From a checkpoint of a small class-conditioned image diffusion model.
Model: 9.06M parameters, 48-pixel images, norm layernorm, activation gelu, moe top_k, width 160.
Training: muon at rate 0.0031, 11600 steps.
Rows from block 4 of a small class-conditioned image diffusion model, named by matrix and row number. Rows with one number within an expert belong to one neuron, the router's apart. Each number is 128 + 24 x the weight over its row's rms, rounded and kept within 0 to 255. All counts start at 0. Numbers have three digits each.
After each expert's rows are labels from the 100 images, of 14848 (inputs lightly noised), where the router gives the expert most weight on average: "responds to" is what is common among them; "patch colour" is the nearest of a few named colours to the mean colour under the peak. Only what is clearly more common there than usual is listed. The data: rendered scenes of toy objects such as cars, trees, mugs and chairs.
# router: router (model.blocks.4.mlp.router.weight, 32x160, trained with AdamW), inputs 54-107
# up: expert up (model.blocks.4.mlp.up, 32x80x160), inputs 54-107
# down: expert down (model.blocks.4.mlp.down, 32x160x80, transposed), outputs 54-107

# expert 30
router.30:110143163134097120130118138174102104152114130135101151156115094115140141152105150088166128116131122123147107147106155154145101067166145156130173124123143121130169
up.0:125103129138082104107203121147118106119145129124111156146115099126127186139109119124146139065095133108195108146145161146134126129178129135145152165132117141118125
down.0:118164133134149154120176114107120159107102117142114167148083165138111191103122127115165117191095132087173131098134096159120137105079124132150144137147131127171106
up.1:079159136146123077151104131100137122117156119133134174141104118133088119142156111145143146152107101144131136135151145086121140139103123143133056080080103125093112
down.1:135129135147014115150124124127100119120155119124119135111115140146149154116143121125159107115163114158122125127155138136140101104145130139108130117113131114148121
up.2:134142123140116118134078169101140068132093095150115134105116153145117199128097151108150116132156113116147123160111169136163089059133140142108141136156123134099136
down.2:131114131101159123101098171139127174133162166143134120127118088116132187105159157112126140122161121147147109101117065126103126062107110143131107130096129158145123
up.3:149113106144020156122137152105132112167131123099122157082160128133140171074134095120125084132156119133130120108116149127137146095145085132147123105082152101081135
down.3:139137128130155092114121157133134147067141150087124162082155147114078183170094114100146078111148104087141135140168107123130135115077104095155165131165127110183120
up.4:111142116162175150154084131165122163148125153125110126135109120106137139107150145101186147111132146110159124130108133131105104091125125117109130131134119125116166
down.4:099118124097162125130099121109109134092128138107124145154096166143124149074122152112162149151121113103143136111153104138123140069125104129121129105140140098156090
up.5:165139125145145138139171130132122148151125110152129142115102120126104091135156124144122129114172141150129106112112132130111099114143131126106188094082154122137094
down.5:209144137134033086126168129131130127125119130126116105127149127117126103176145174128121110130143134101090101140100128122146119143135176121127141129116105154127108
up.6:150177074112120127132143120140134127133153142110143126115114137157168135096200119116143151082142159168134151130119120116116118074119120084105126166178084101079113
down.6:134077074094117147142125116122128133115096095112114109088107097102084138163071135081153140176134154150143135171154127120157114103142144173121143152082106096167101
up.7:145107114132185151138083139120135098142138118123113128127117103112130166165129113098131161118127146110108090177141128085130096145116141144167129143147157151158147
down.7:189149106138115114135114141157121130102130139134166110126108119145132162097145107122123126126134133145114180075098150081162133163177165105162127120116175133112107
up.8:119099109124139120118116130134146113099158107113124079142112146143142134110160139131132159086151133115149117119112141136106131125134123126110117163210138126137163
down.8:120137117119089136125112128123145125152118137140135117141088130111119127144121144170139153152181101128153131107118125147133106129139112156129073155107148053112126
up.9:131145125142164099140144122089117099126158174149100104128133156152157147113119149114151117116111132077140115157129085112136111113129149176108128137151122121099179
down.9:169143082133070127110128103145119097144133122141132092122153090134141128184136135128070127154122131165122116117130146128126130146167174123128100133148113150160161
up.10:114111101146123149163064112118145075115116109143088135109126172139113129140137169131138113137076126152092138130144104155087139154159134110062089130125120107103145
down.10:117142127138201142158095137121116158122173161127191113150133119141148136117136148105142106092091146098139123129131116136125090111098143120103105128127096120120077
up.11:158130147162150131128085119106151124091150113119121140122137123120125161100153145141114136140129120103116132163101159111107083160151138139154188172148112164085117
down.11:143118155119065143161122136137138114147096142141153149123110161133124137115126129138151123094153135128117128115169110125092130140108086132120170117142137126169118
responds to: count: one
patch colour: cyan; white

# expert 25
router.25:124101131130135135131124129134138124114127126115175151157112137124122106092121115135125116147114130134107146121141157118141150106125089121230108142142171120126122
up.13:146107136178167138161126124199149123140099096110151105178149145101172089132128125130109094151105107065137116098105126128113118134137145128128169146144142097119107
down.13:143148152134158109161120111072168143097136126128177130105127112086108113177165132157140158115086113140135151115110145099116145137143168145117121117122110117106117
up.14:100136143072021119137139119131107119121141132115168126144166133106134129171091120148091117137137136123138110121128123125117115138122120129090142101118146138161135
down.14:107112127165176110131133129125142116151096124130191136152139112125132148171094150141135119096133187115140118116116091143128116163092155128148140137139133134096128
up.15:104122152148073088148102140106112093145130143097054132103128144120077129117125154104148133122144147116118118142154105124138113126114127125166114116147109106107149
down.15:110141136121116125118145140120120146087139104109146159135122104119141128047123126125127130119148143102118141118110167124130138114154118126226124086138120113137092
up.16:117181147148107138112132142129092148148121128152110157114153168136145155154100139136129124113118125100148132149152124140143135132140146159136191110133167129145141
down.16:126127157112125124113097150128099129121148149118030147121154113095128131098191139109135103122139129108143127129100129135144123098126116107106145129135135121135116
up.17:140132131098082101139151133144163163123162174139123171130140123173157061117160093105150116152089131178136125099101096107131110150111129130117139123115101083175102
down.17:142128140102109148135142151127157124120078114141164172135097139092087051167101076091130090114095124151130158146118155104104131124155105124102103121144132092101117
up.18:127109126199148127143138136115108147142142152134140142114118145127117147090118128101150151105111154176109112126130122120144112105116133133155137140119106117150120
down.18:159116145092144135148136122129118105087122123151118129137125121098106139064109127137141117095097139148130132136105148133131113152164125129106137128120139124124143
up.19:164118085100062128126095097102123088147115130136111111102135130138146132098138143128101120102132103121132130125144123130127119137135140121118163136153154148143144
down.19:151142132085079113120127144118140150110137137143077080134126124113151141092112128128102145124161114099149149124169091100117143147154119139163144146106159142138117
up.20:092123119147047118129113128146119130124109120154111130138131128143118111173156117103117118157148153128146132124114113118107134151140117128120074135127119081102127
down.20:130126119155160143098136123100119121107092103153111157165138118122122129164083144134117123128118140137100162102137147123162100136152130120080092106126134108111139
up.21:144125143108220132112131141155081154100109112123142144155108117134104163171125142112129166124126128135154147133138160151129152123148117122197126142157150117110113
down.21:149143154120081112106139113118109117147139122130096097155121117118132130151132129118126122080112097122133110157117088131111122126118110148048117131112100124140143
up.22:142138136197013126109130115120122113112116103129067139119142142149109171109117123112160143116113144134137119145128137129128090104151143148104193122106092127117128
down.22:125103152173201101118124124143132128149121107134198128122137137111130129145128121107120140125140147129144127108152104125119167133107170129210143134142153117104123
up.23:124110153121107152109153117128118149104098176129171146169162118092149119122102151123070080145155127157176095138133101155152136118132141124139125136131111125152118
down.23:104154109104072098128123116161127135173143085124148125144158132163121107170120150122102087147148129152173129115142158114107100124112144121123094143144079114132141
up.24:151103091120109135134123128105072128091118108131135125089109104137121132137130201120110094136131115128142102137166139092135155142157136150147099122111120115127119
down.24:133130105105128139122106115174095137163136170147127130101106148155130123103119168141110101117156123150149146109140105104111119122091136116145086114124148117136124
responds to: light from behind the scene; count: three; black object
patch colour: brown; black

# expert 16
router.16:140148150154070121172087105104109122144133146138093130068102119138128127068117132117171149098114104144105119143150110109091075104135122149118117143116120126123147
up.0:156109152155157153148129139103121175181166153097132131146121098148156150141149129114159154159157139113137110131118126106125129157079133076119129118146137115093137
down.0:154143118174178088139152154121105056106135127115101165150116121166140117120119160130116183095174122160119143130136139118152153147192105147154128118166164128147106
up.1:127104119173104114134088151120101104143130146133131137117150131137099199129111175086150117156113139123103117133111079129093156117146139117138117144161142129111105
down.1:086102107114126145131132138094150116108101190153130177139111157098105078139130104127118140183111133134146108134095099082148133180136104151123134138132132106115128
up.2:143110107137158140132093145170143128173130088136130127122140145117114137098113113147091098113104147135081131155144097146089148160140087104124144152140118046124114
down.2:150139118138139138136114145115095146128131104147132131146114097149123113107141121106123106098122142146112140110134149142175080140104154111118049117154146094112135
up.3:100109112118108126110123124098143150120171174102127162092134088151143167172142122081106162125153143102101117103085131159134134110116079106132158133125124132080138
down.3:130133123133128149120128118153141131139125104109169139104144161143121149063121111108108134110132129098114147151142116143153058117147104118110019103106114130126109
up.4:119122135147058091117129138145117118185116126162114104120121130183141109139147099089117146123076130179142124098128146135122151106092126102122145166117123086113092
down.4:167099141135148144117105126121145149165117128085133145103174114159157192080132146102101097120138096117093122104136135104126145156083108094131141154131110110149106
up.5:100130118148106102158126107137125162124132152137140150114145118101130072110112101140140148121120146153113103136144085122092143112125131073124119088109114148127091
down.5:133147114119162154140153100070128150167098130127122129110121137206133126122164117165158131126142099059129108115151132121158121144126166156149123114152110131133096
up.6:094101108135084147099107098166113155157143099133129095099155155110182144152090111103113126156147117131095128135117094093137141147123123146122138158117138138119150
down.6:104111117126138102141151129132151124096135123184115128158134149110126081139136094123137117165168127120101157117117116147109134088132139135134135156141142089098153
up.7:132142101162154103123141126162110142133133154126134064154110122097122149122199149107161082152173128117104169122114137118099129136154110138137108087125128154126116
down.7:124141152093116109137112130165149146138130152126139198112151122096122109111197103140090176133083127133158173124104137146105112125152147133118113160137134100125118
up.8:114077112161128092144103167153161116093119137114139133130142123178132140127137130115158131176141130103123113139125107123156149132106113091134116118091114141097137
down.8:135121127121134075092151147094122107151178145090148156135164139137135099145130159126106142125129156169123140125119108092146119084120146132117146139155089157138194
up.9:083111112147133142114149115135132116113177109123140147124108148125113161125172121125136139183135088113160093133199149161143174154137110131118114141123081151101114
down.9:091136097142200102131159105137118152117118155140139148132136120126153146129111150130122153087128084106119147145055106149103112135120100116128147146107101132128115
up.10:119146130124098138155088135098131098108104126133119138092122152147116094146123090101124117128172110101080126094143137143153113148143148158154141119095142153135109
down.10:153153139112092128107185136098113096104134124131154128166121135136131149151126164156139110148086151141175119107138148113162133111128103181110154157086117101135101
up.11:097135106152100173110130132138160138135119103169128134149118142135142137096106108098133144110079131166124147085140130126100110150089148100123114145139138169101111
down.11:100101138145149123141094127109147149128115118180148117147153118139156166121179185123143098122098121118130146110137117118128138130096122101120104146099156161142106
responds to: count: three
patch colour: grey

# expert 18
router.18:122157113129105135124141117118115128123108135115110118140119162159128113081121125132108116122138140135144141126149157123165119122131111103183111118115152161154130
up.0:122123128151093144151118099119134178139113104143130112097092126144123125098123139150143128111136169109123117116170118139139158093135188105125150136114067145102145
down.0:150111114152220123136159155143148105125118121126128164084089148096143106158103135124126119131145149117105105117136132114151099095124163094078097117062088114134107
up.1:124151108151082139102157119114117125134165130116122090166140096122130123144146103116094117175181104101191135130121141172120098156146120131140174112105132136146130
down.1:129113139143133109126138132151138118134103130131135110169152148144125107131155132141177170125104112126057138132119112112130183168124133141094166145148145127109149
up.2:112136138139073161097178143142154114151147123131168116122182110134147152124129122120098108130110155108156140152094176126144165127115126125104174112145117151134132
down.2:140142111107049135116151145121129132127121129127154109119144135129131134226131134137151123157133126086137108143116098144127118122143127122160103135119061128136135
up.3:146128111087110165124180131129107123108137150119179099156152131131124110088114134148110139165147133123140108128130141142133148126097128107169162128140137154137125
down.3:155137120154127130110145138116131110129095103124179106143123121124124118135092141127156119124130157137149143124144118130125111161142134133163226105153107121105124
up.4:159119137111077143166173126158132172142091116133115144077145111152137079100063126120101145151103134182128119106155155122167111115125136117079138138129115109139151
down.4:116099148107069140147160150130134108129119146107147119110121131119140065135200154135120107124122085217126145102117100128119176099116126160148090132125113127141098
up.5:144136138140195146104120134131137174125163117132083181183122090116136138166118130150141139129131157070109107133132143150145157121125123155168117129141126131141136
down.5:181138122119103130121123107160140131135132174139144145136103159160127119110124136131161134125130116097183081134125150166124139134116102131086133129077105141137109
up.6:126142137187111130150171099109101133093120124092183171136101130149120153090143133131149109124150114098151133133119124117143158118109142117134149145130101127121096
down.6:098153096193168130178158158110129120142113099150131147134129140137113137121120146112137166124138123114044130127155162139137102114131133148100087137128173132121124
up.7:161128121095160149119125121138123136125144094126024149156122150148125117112131127110127134139113119171159118136139117131128116140141137143188137139127133119146084
down.7:166111131124111113137143108089136165137098131141255141127144125119143111115112133140128136120131147155104130113131136126127107154107130094083125136124118136133124
up.8:138169121209086099129133137128153087125109141143083121138148125118125168108134117148136131153131142159131094149098149126124129096140118121114116102139108159115124
down.8:099116103174206131129111111125165124137101119125089132122141102136109154191132126148144119095132168119134128146101138114127125105114146117130152087117128127136120
up.9:113147151151136142099075137125112122149115100120129118130113122133161126070150125123132155112121132127142159135111152157129123159100177151077136131125060107142099
down.9:151158119171150133118075113127098151139159126145143139114108127112166118046135123113130118171127137128145096099083107106115147131110133135133148148132092156132122
up.10:133146106125168139109138112115127124155134142128097153130125127123152119181148157149129130152127158156158128107161131112143138131101123131099199152138117146168134
down.10:111128099145184127135093110135142128133144145161128168102136113121131121227157139140088143141120124136141103164144128132102095125143096149073106129145125140109111
up.11:160133165117143147136110125156114096158158148158136136162083114098159125176149112148117162089129104155111113133118165139096133117098104147141117132168115121149119
down.11:186131154133111143107139127083094129102095110161155107144067134120131132147162128110122071145116096176134121121102127119107154100153135132110123129094088112129105
responds to: count: one; light from behind the scene
patch colour: pink

# expert 7
router.7:124128126093123158088147112127120140172079148116106167144174145106144162215092145132096107144121135172169108125136147139120110149155131115144151134144158169159110
up.0:134111128136176141144125148139138117131113102155164088162127118134137102161151150149134114115157145113109119139114155141167129113147124126194188140157138127120135
down.0:128142115119085113126109135124150102155148119127108105139141161132118077069120138108133137145156128123120152116143117124122135129137127139081125109111111128125132
up.1:143159161087120183112108148101134087160136090132125127134093089107123118098130131147123155141125119136106148125138174105109117145105094168144160151152118128141145
down.1:150099136158101092144104134161142182111109167140155160125086161183146086138180154147107146136147147134093127133128104125176104131151086100141111110118120117102121
up.2:124127131159075057117122135098176130123103070145153153120133132129117117112131131139107144164150134121130140129117130115141120105176097152119169120105134129129095
down.2:107097128165164160133110141127159123151145188147154169137125146138156099109112116147082135104183117103144111123169112100135115081112109118115135130151137138110174
up.3:093101151091109133110109144135121120161115109127217121125111119148141176129143127111115161117120161138124142139103110137132121129136130114133157144171120123133125
down.3:140150145140132126115140124142123141116130115141154127113155151098105133168083131115132129142136142083085133136139114129141183077129102122141154150116091120150119
up.4:141131121119176140131106128166160113114096173150174149199165154151135148110129159114090118142131092154141133132124130153137136116149109119165196137133158151180126
down.4:115129101139073138136126137117114133136162135095060131188177114119149145078138146114089112134108093102106150155129158128129082150126104149087099126166183119102108
up.5:067104101157123111137136104120151110155150130124131132092157138149123135103067136160117138097146127095147163124119121119142090101118132170110139091134101126170094
down.5:081131106145147146139155106136135141091121139125117117107133121124143155137184124136115134143159120105139110136145152132134110113140127089133127139154115135104170
up.6:121130154114124154142123115141154152127132151127133136116137112099130156093091104153133141104132145154169103121121123134130105141145113119118200151123142132140122
down.6:134126168086052133122109110138148127142144120131101171139114152171153142074132134124103132139119086153130139127149132134126098098136124132094092149132116144145134
up.7:105133120134141123137130144144131142079128141142117168161108131129115105083174117146130113156166120131154136140146110126158119104150150160141193160133145120126104
down.7:104135114152052143111121114138130113173132123133131190139122106165154129076119124144111102125189121135163119100085135109126090112130137124116118122118141137139153
up.8:197131145145130137140109114137111166116161074130133108122120125122120124147126119140109137205117146153117123114104151150153144173145109126104033117145122126167117
down.8:169127146173075127141105132070103128130080140123100106104113111144119133142147114114130123099094140080160103145103141113133164122147118130175165103121122140080122
up.9:097125099145155100112087132131137098107154144157151104095144132094136133165081147147114142150160109106158164141103144118100184109115117086154118111139121113103133
down.9:113137114154105148132113143094146160151102116146115137099134128158140148131164131131095146114166117093127118124123137125120150093103137175119201149105140120176124
up.10:109112151122078162132150102109142124124130109092116112137134127144096189142136157140086130103152131119113149193138132120134106124107161161146101114173114140118131
down.10:126107148124147104126143124123133130144132121108143098142147140145165218148116151137109153155128145143136104086124132091134102101123167089129098117091125156137138
up.11:099105137130109115143180133130115127135160163123120123171115134124147091158132142138142104140128154115118126120118108128102129101115093111132127104101093108136172
down.11:086134113117109148123204147139097121114098103139134080132124122135133095086129130144148098130093132120130138140136140103147144098135085126112136115153107118133113
responds to: count: one
patch colour: white

# expert 0
router.0:123123142141108108154090116122143113110115135122168121079117112128113130097136120126142132115120126140122124128127104125104129129126128123221107133100118119098140
up.0:197152131155077161178114116100088133077115148136134139148101121125124129090136151119117117086143102106088127175111107096135119158080139144121126106144095121129134
down.0:110140094090121135118099140172112138090120075134108098077165125142119111136116077131112152120149158124134102132075137158147116132103148138118110153160147133126129
up.1:138157165153115173133106138160096103143172107126130184143120136104111130175100116131115122121097108123109127165126134111132151131125140136128145132107113147119128
down.1:141107112132105127132135149145167114155150111160156126150125156142116139135115132098122152124120174143144133082124105100120123109092132106120134115116117132197130
up.2:101155136128105091140109131109126176146165148113132201126109092136098124124158135111145116109119153132134140130113114128110109091134129150114117145170133099118146
down.2:135137137134127121119079176138122154140168114142129179141156168131126128151158110112153116148129111138124127195115116110141116120135130127139128118138126129102126
up.3:101107119158134135118099122084159120125103102141169103107124136128147146075155124112133130116150199167136146128132121107126150127104130126112137115145111160149138
down.3:180114159114175115141149145108105167102106132167201154122149098138133082123075130122119143104141124123121118119118160160103143145138137107211153130125135106178135
up.4:144098097115096137141138110155126150162139152126146153126098114172147102116131155116144151123123133108125120112168133106078126140123123117125123102137096173133143
down.4:127087152150090123129120144179127128151127145133112136113145138159143156128112087132105099135138121166134126110153118141111131108143117106137131158118148091156138
up.5:147133135161146126146122130160089137153127094157001101114099128124094153090134134161152137130149149095100112121148106128103078104121150145116119122147126114153144
down.5:113111121153142141119124121122149106149117119110044128113156128118109142156107097132141112114122136136134118143135111133109123136132147163199125152142115137085133
up.6:117095135152075062146116103135132085141070080115132141166137102107140139147096146077116130093140116136093146154147140096118127032130150134120129123140112123088150
down.6:121123114131137167102113151099111099126134153101141143131172126087146123112127106143141127105127129137103133100122100131153134115112172156120141144158120155185143
up.7:105134131109200112144137117193104115175096089155133129129095094139160152096143104152160156144147101109136125181178166100132089138152167135128140133121130150092135
down.7:152153104154124111126132142150107105117102133131084149104131123146155128094097158127101113104175158144102160133177171137133086124132097126116070128111118136116144
up.8:138158134128086102155070103156118116162093107129140132148097124161122135155095096110115093156098110165152097091133126136154131120123133137115141169081133106147129
down.8:078172120146118100127173126125153156157099100117134124108157150169126116100099163146144160157115146105116115103163102130180148150100134139130134113064088125144137
up.9:181141132132097117105118136117098143156080133120132119166139146130151143096183080108129116138120104174153115125179136095154139118101157144107122168117122120127154
down.9:137144155123106091147186143151140102143071116114133124144091125081119125122129179103134179113151087072100087136105091153110143079106100135141109089135138165151114
up.10:138110107119069095143078108136117138121131104117171115101138066130123146157177114130121117110101106088130127103134096114153154150105151117107146145084092143137121
down.10:131165148111186112108158129131121127088079136139137155108145115144153113145116125121132105119109153114095138172115165127123111127139150124094153177124148079095122
up.11:161132144124085126149139120183101108116109168134133147098109126135132114150132155140140153120118115118116128136086114151107107115117116148130137134160114094128124
down.11:079122128157108142148128122177123115129113161115110086153169109119142137147137116141127081111080147119142125117099131130130091140104133170129119116176125117130132
responds to: count: three; blue object
patch colour: grey

# expert 19
router.19:148122106100159128110154135121130123125152144162180106128078153115135097190100134168074127118115132123127129107117147128171174084118145125110142179143142133140100
up.13:147117108119138174132102133097142123146126165140094137117080147107158129146130121139105134125112143145146106124112135141153169151122111106122147116125070127140129
down.13:128143123072142115098091135143131106123127108136183117096100131126116119092130113109143094135113127125125136147124122122123147135134123149096114133143122122116115
up.14:243130139135154158133083126114152098105088141133125154148081149156109144147141153139141140165130124109093100137131175116142152118125132118127133163108164127107123
down.14:243103117136132116113090141138158165127174141139111142153079110109145159109127148118135137094132139180105117131144090117112141138127125117118124141133166135144121
up.15:104136123082111144108141134182146167156098140100143230125081125129107165149110141148130137156116128118132163133140141127144140138131126108094119108147102154104121
down.15:081150133103103121122131126074151109111139126102131242105065135117151163115147138150123145109133127128111094135089118121096109085153123142136156120127104162161124
up.16:122108138151168096132135135146078146131118129139142144113205151102149138104110134137095110141115098158161114142101121125122157125133143136145193141139101136157154
down.16:150155106165143138134145110128067113134147115134157156101219120175129133124172147110132130121120085149122130119126151123126140147118119141155127134141097118149144
up.17:143112153178205101125142141119137097117125159121110121150116116144134135107122122122143141126136139135127106121105122115118115124155117118191084101123128132100133
down.17:134137113061136167128112110128141122130125141133175134093138138127135138097157119129111116119097082105120146148122131112141126127117107136171151124138143116152136
up.18:147114150144118123151129127063117139131111142140114095122115128121118145149115146124136116122133128101115111118094178144132155083112179125105063105167133116136118
down.18:128148141099113131141107103169133136146125120120158087123121118130132154126103130126143132114145142135127137096119109152137182123123180117140239146096115119129126
up.19:139158117109223101109117137144134129122116152151088147175147139123144113096145127163126112129156082099143123144084145118156128137172125138145144121141118139122124
down.19:124104133125060180119124126120121127131152133145080172150151105143128158120135137163124151123153125141131095096153109117076173136097132122120109150144104114161150
up.20:067145143107101122121111115061135116136116151127126098113087146157120167116091091097161137148111124096144105137093115149141099141137177142120163136148148121174132
down.20:069118146122142122138099113212130152135138096141122086094072109097118167128182091110150144134127126134129158109159123127117105127126186118124156121103145137087114
up.21:111153085133166121122140117152125165113136109106142176177174158121122192128146134109119129133132130131160133163161122124177113145142139110117109159149129118079124
down.21:122100099127133147121141137105127104130127148127125153157175116114124205121113119097103136134117117128181118092102117120053125137091152152144142131124121143180132
up.22:181104162121130139160156121153164140114142118109100077165162126130098183091097148136128147110111159122122129130154148117138162107125133122149145137126144129129127
down.22:178129128120146114165160136101175128131120128106121068138171130117115192118154156134129100164099151108157127116129114125129105107123155137111126129116129135132114
up.23:152151133125189126133091124135140129122146139106189072157162137142146142163180128141135115140108143133116134139113140132120119175129122118108138128153101106133138
down.23:140116138126114127105077149152136129125128134129161086141144131124118131096075156140136112133105146090126151146139120127130140215103099139155105139134134120112123
up.24:072149194124100136125137105103147167146092115128133157144099127184157134092157130124151144106123110112144132149142152104124151125125094158156132113121100129112121
down.24:091112178128176141117149096136144115113171131140132154159100150097115114159083119127136139137105113107154097120150119100115121131146115092122142116135108133165148
responds to: count: one
patch colour: green; black

# expert 22
router.22:170135124146137136123156141155123150133131155138096155206149149142147105167134142153083115135136134134143137102112168137166121123141138153131157146127126136157102
up.0:114134117075111143119125140162123069145118114113111059125130102113141155152100161105168142146153143098130119109110123146130106147124149117149140142174143087140170
down.0:114125119093082129132117145098119180105127129106133070119129140129128160073143156120172135127164134073122113123130172169145160149119137137123129143084156107136092
up.1:144085113156062110168092130126112088151109125151133166106098133118091117131107125105149143127118111125094132119142101152106134115125108172133132114101168115134173
down.1:142143127136168137135117144117134165120130107171143155125099140152130144108139118155117162115137096130111124134121117141140120116116118070137110109131184092138126
up.2:106118132124124108121097120103087138111141111130059148120119093110149125091118147125141110168089113133147148150118107116122117129132145124137088145125147131116152
down.2:126120150156134103125151122123097127144159122131129154152141112120111129108136136132136093097111156145127106097150129130137131145106160141163128136136152121148110
up.3:117140141102178115161125112148136146145102152146077108125127130139099127246140124158133128142158170116092128138118167138099151118131155146110096129121139133138120
down.3:162111134097149155160133126136147111111115116160144112140113136124143102122111119143129148052146167127091124089137140108153128158142124101186155083135148149123131
up.4:104127150134129118128127119148178167089125148162133161122155184133140108142150151097108137120154158141160177113118115170152143121196123091126123120097138146080123
down.4:097136139141120135124126103115157077131135133145124152151141093130115106120103128108085138113155159128164081123137136177088118116071105158127111119161115150166151
up.5:112113110115200130125120159139144149121139109116099126130136126134133109122149146133106164170155139148154139107110165124154146164115144134155057126136164131134116
down.5:108129107127045133123122158109134107138120170111169126160142162122132105119122129108101155121133083132153112124131101113100154156135130145164173152152122155120156
up.6:127112116157132103114109149124210141062158126096150094146145160129116184149134111146128113150139129126133133119136169134161163132148109116146156135152135148113132
down.6:118150088148175159118096151131206133205106135084115085150107104125148170121148114147117098110127105089128137144128119130117077124114108163125116131100156134139102
up.7:147153100103120131110107134092109124167091105127123189135174136117116153125102110131115129140115142129160155117110136141147133148122123093112128170134130065133130
down.7:142107113089144134134084148146087127094145130132116187155140123132124178123145081130120151122119152139159100127133107163083132151145107157124137164104133069137107
up.8:128140147126160117110150143082126078126120078135121121078156081121122112054119170160117151181094124151112119106125165109118124060147122133113115116125150120110100
down.8:142126130133152141139152138175110169121134162129121123107153152124130115078137135130120145094099120169126126158124109137141121048103114114102111136147132121147141
up.9:147152131130247121147121150145145138147132134131158125086131111126137122117150117158126141115123156115083118102087150152105139117094107089138133137157118089164128
down.9:132139127157197116129148152138089134101098126143152136092123150132134146190126113150161132141073106159116122133156159147149143172181078158082099105121134103133093
up.10:134151141120130157116143181130130124117120054147151172088104103134135115130126105164094144114161124139116161113108164123162114145114117135124226141101108105111091
down.10:146100119104076117103141177145109131140103212142115159100097147098128111119130104164108156136152073121107097139140105107126112141134090115134081116175120121151153
up.11:114102125176126122140110137120139088149133137138144110126156123132107151105122107134124116163083127146100136120127149120121143129120117132124036077134113119129121
down.11:120142125165073132123100118140107109124135118104120121109108138158128132142170128107119154127105105126167129145111148114145097100141115119102060094145103122140150
responds to: count: one
patch colour: white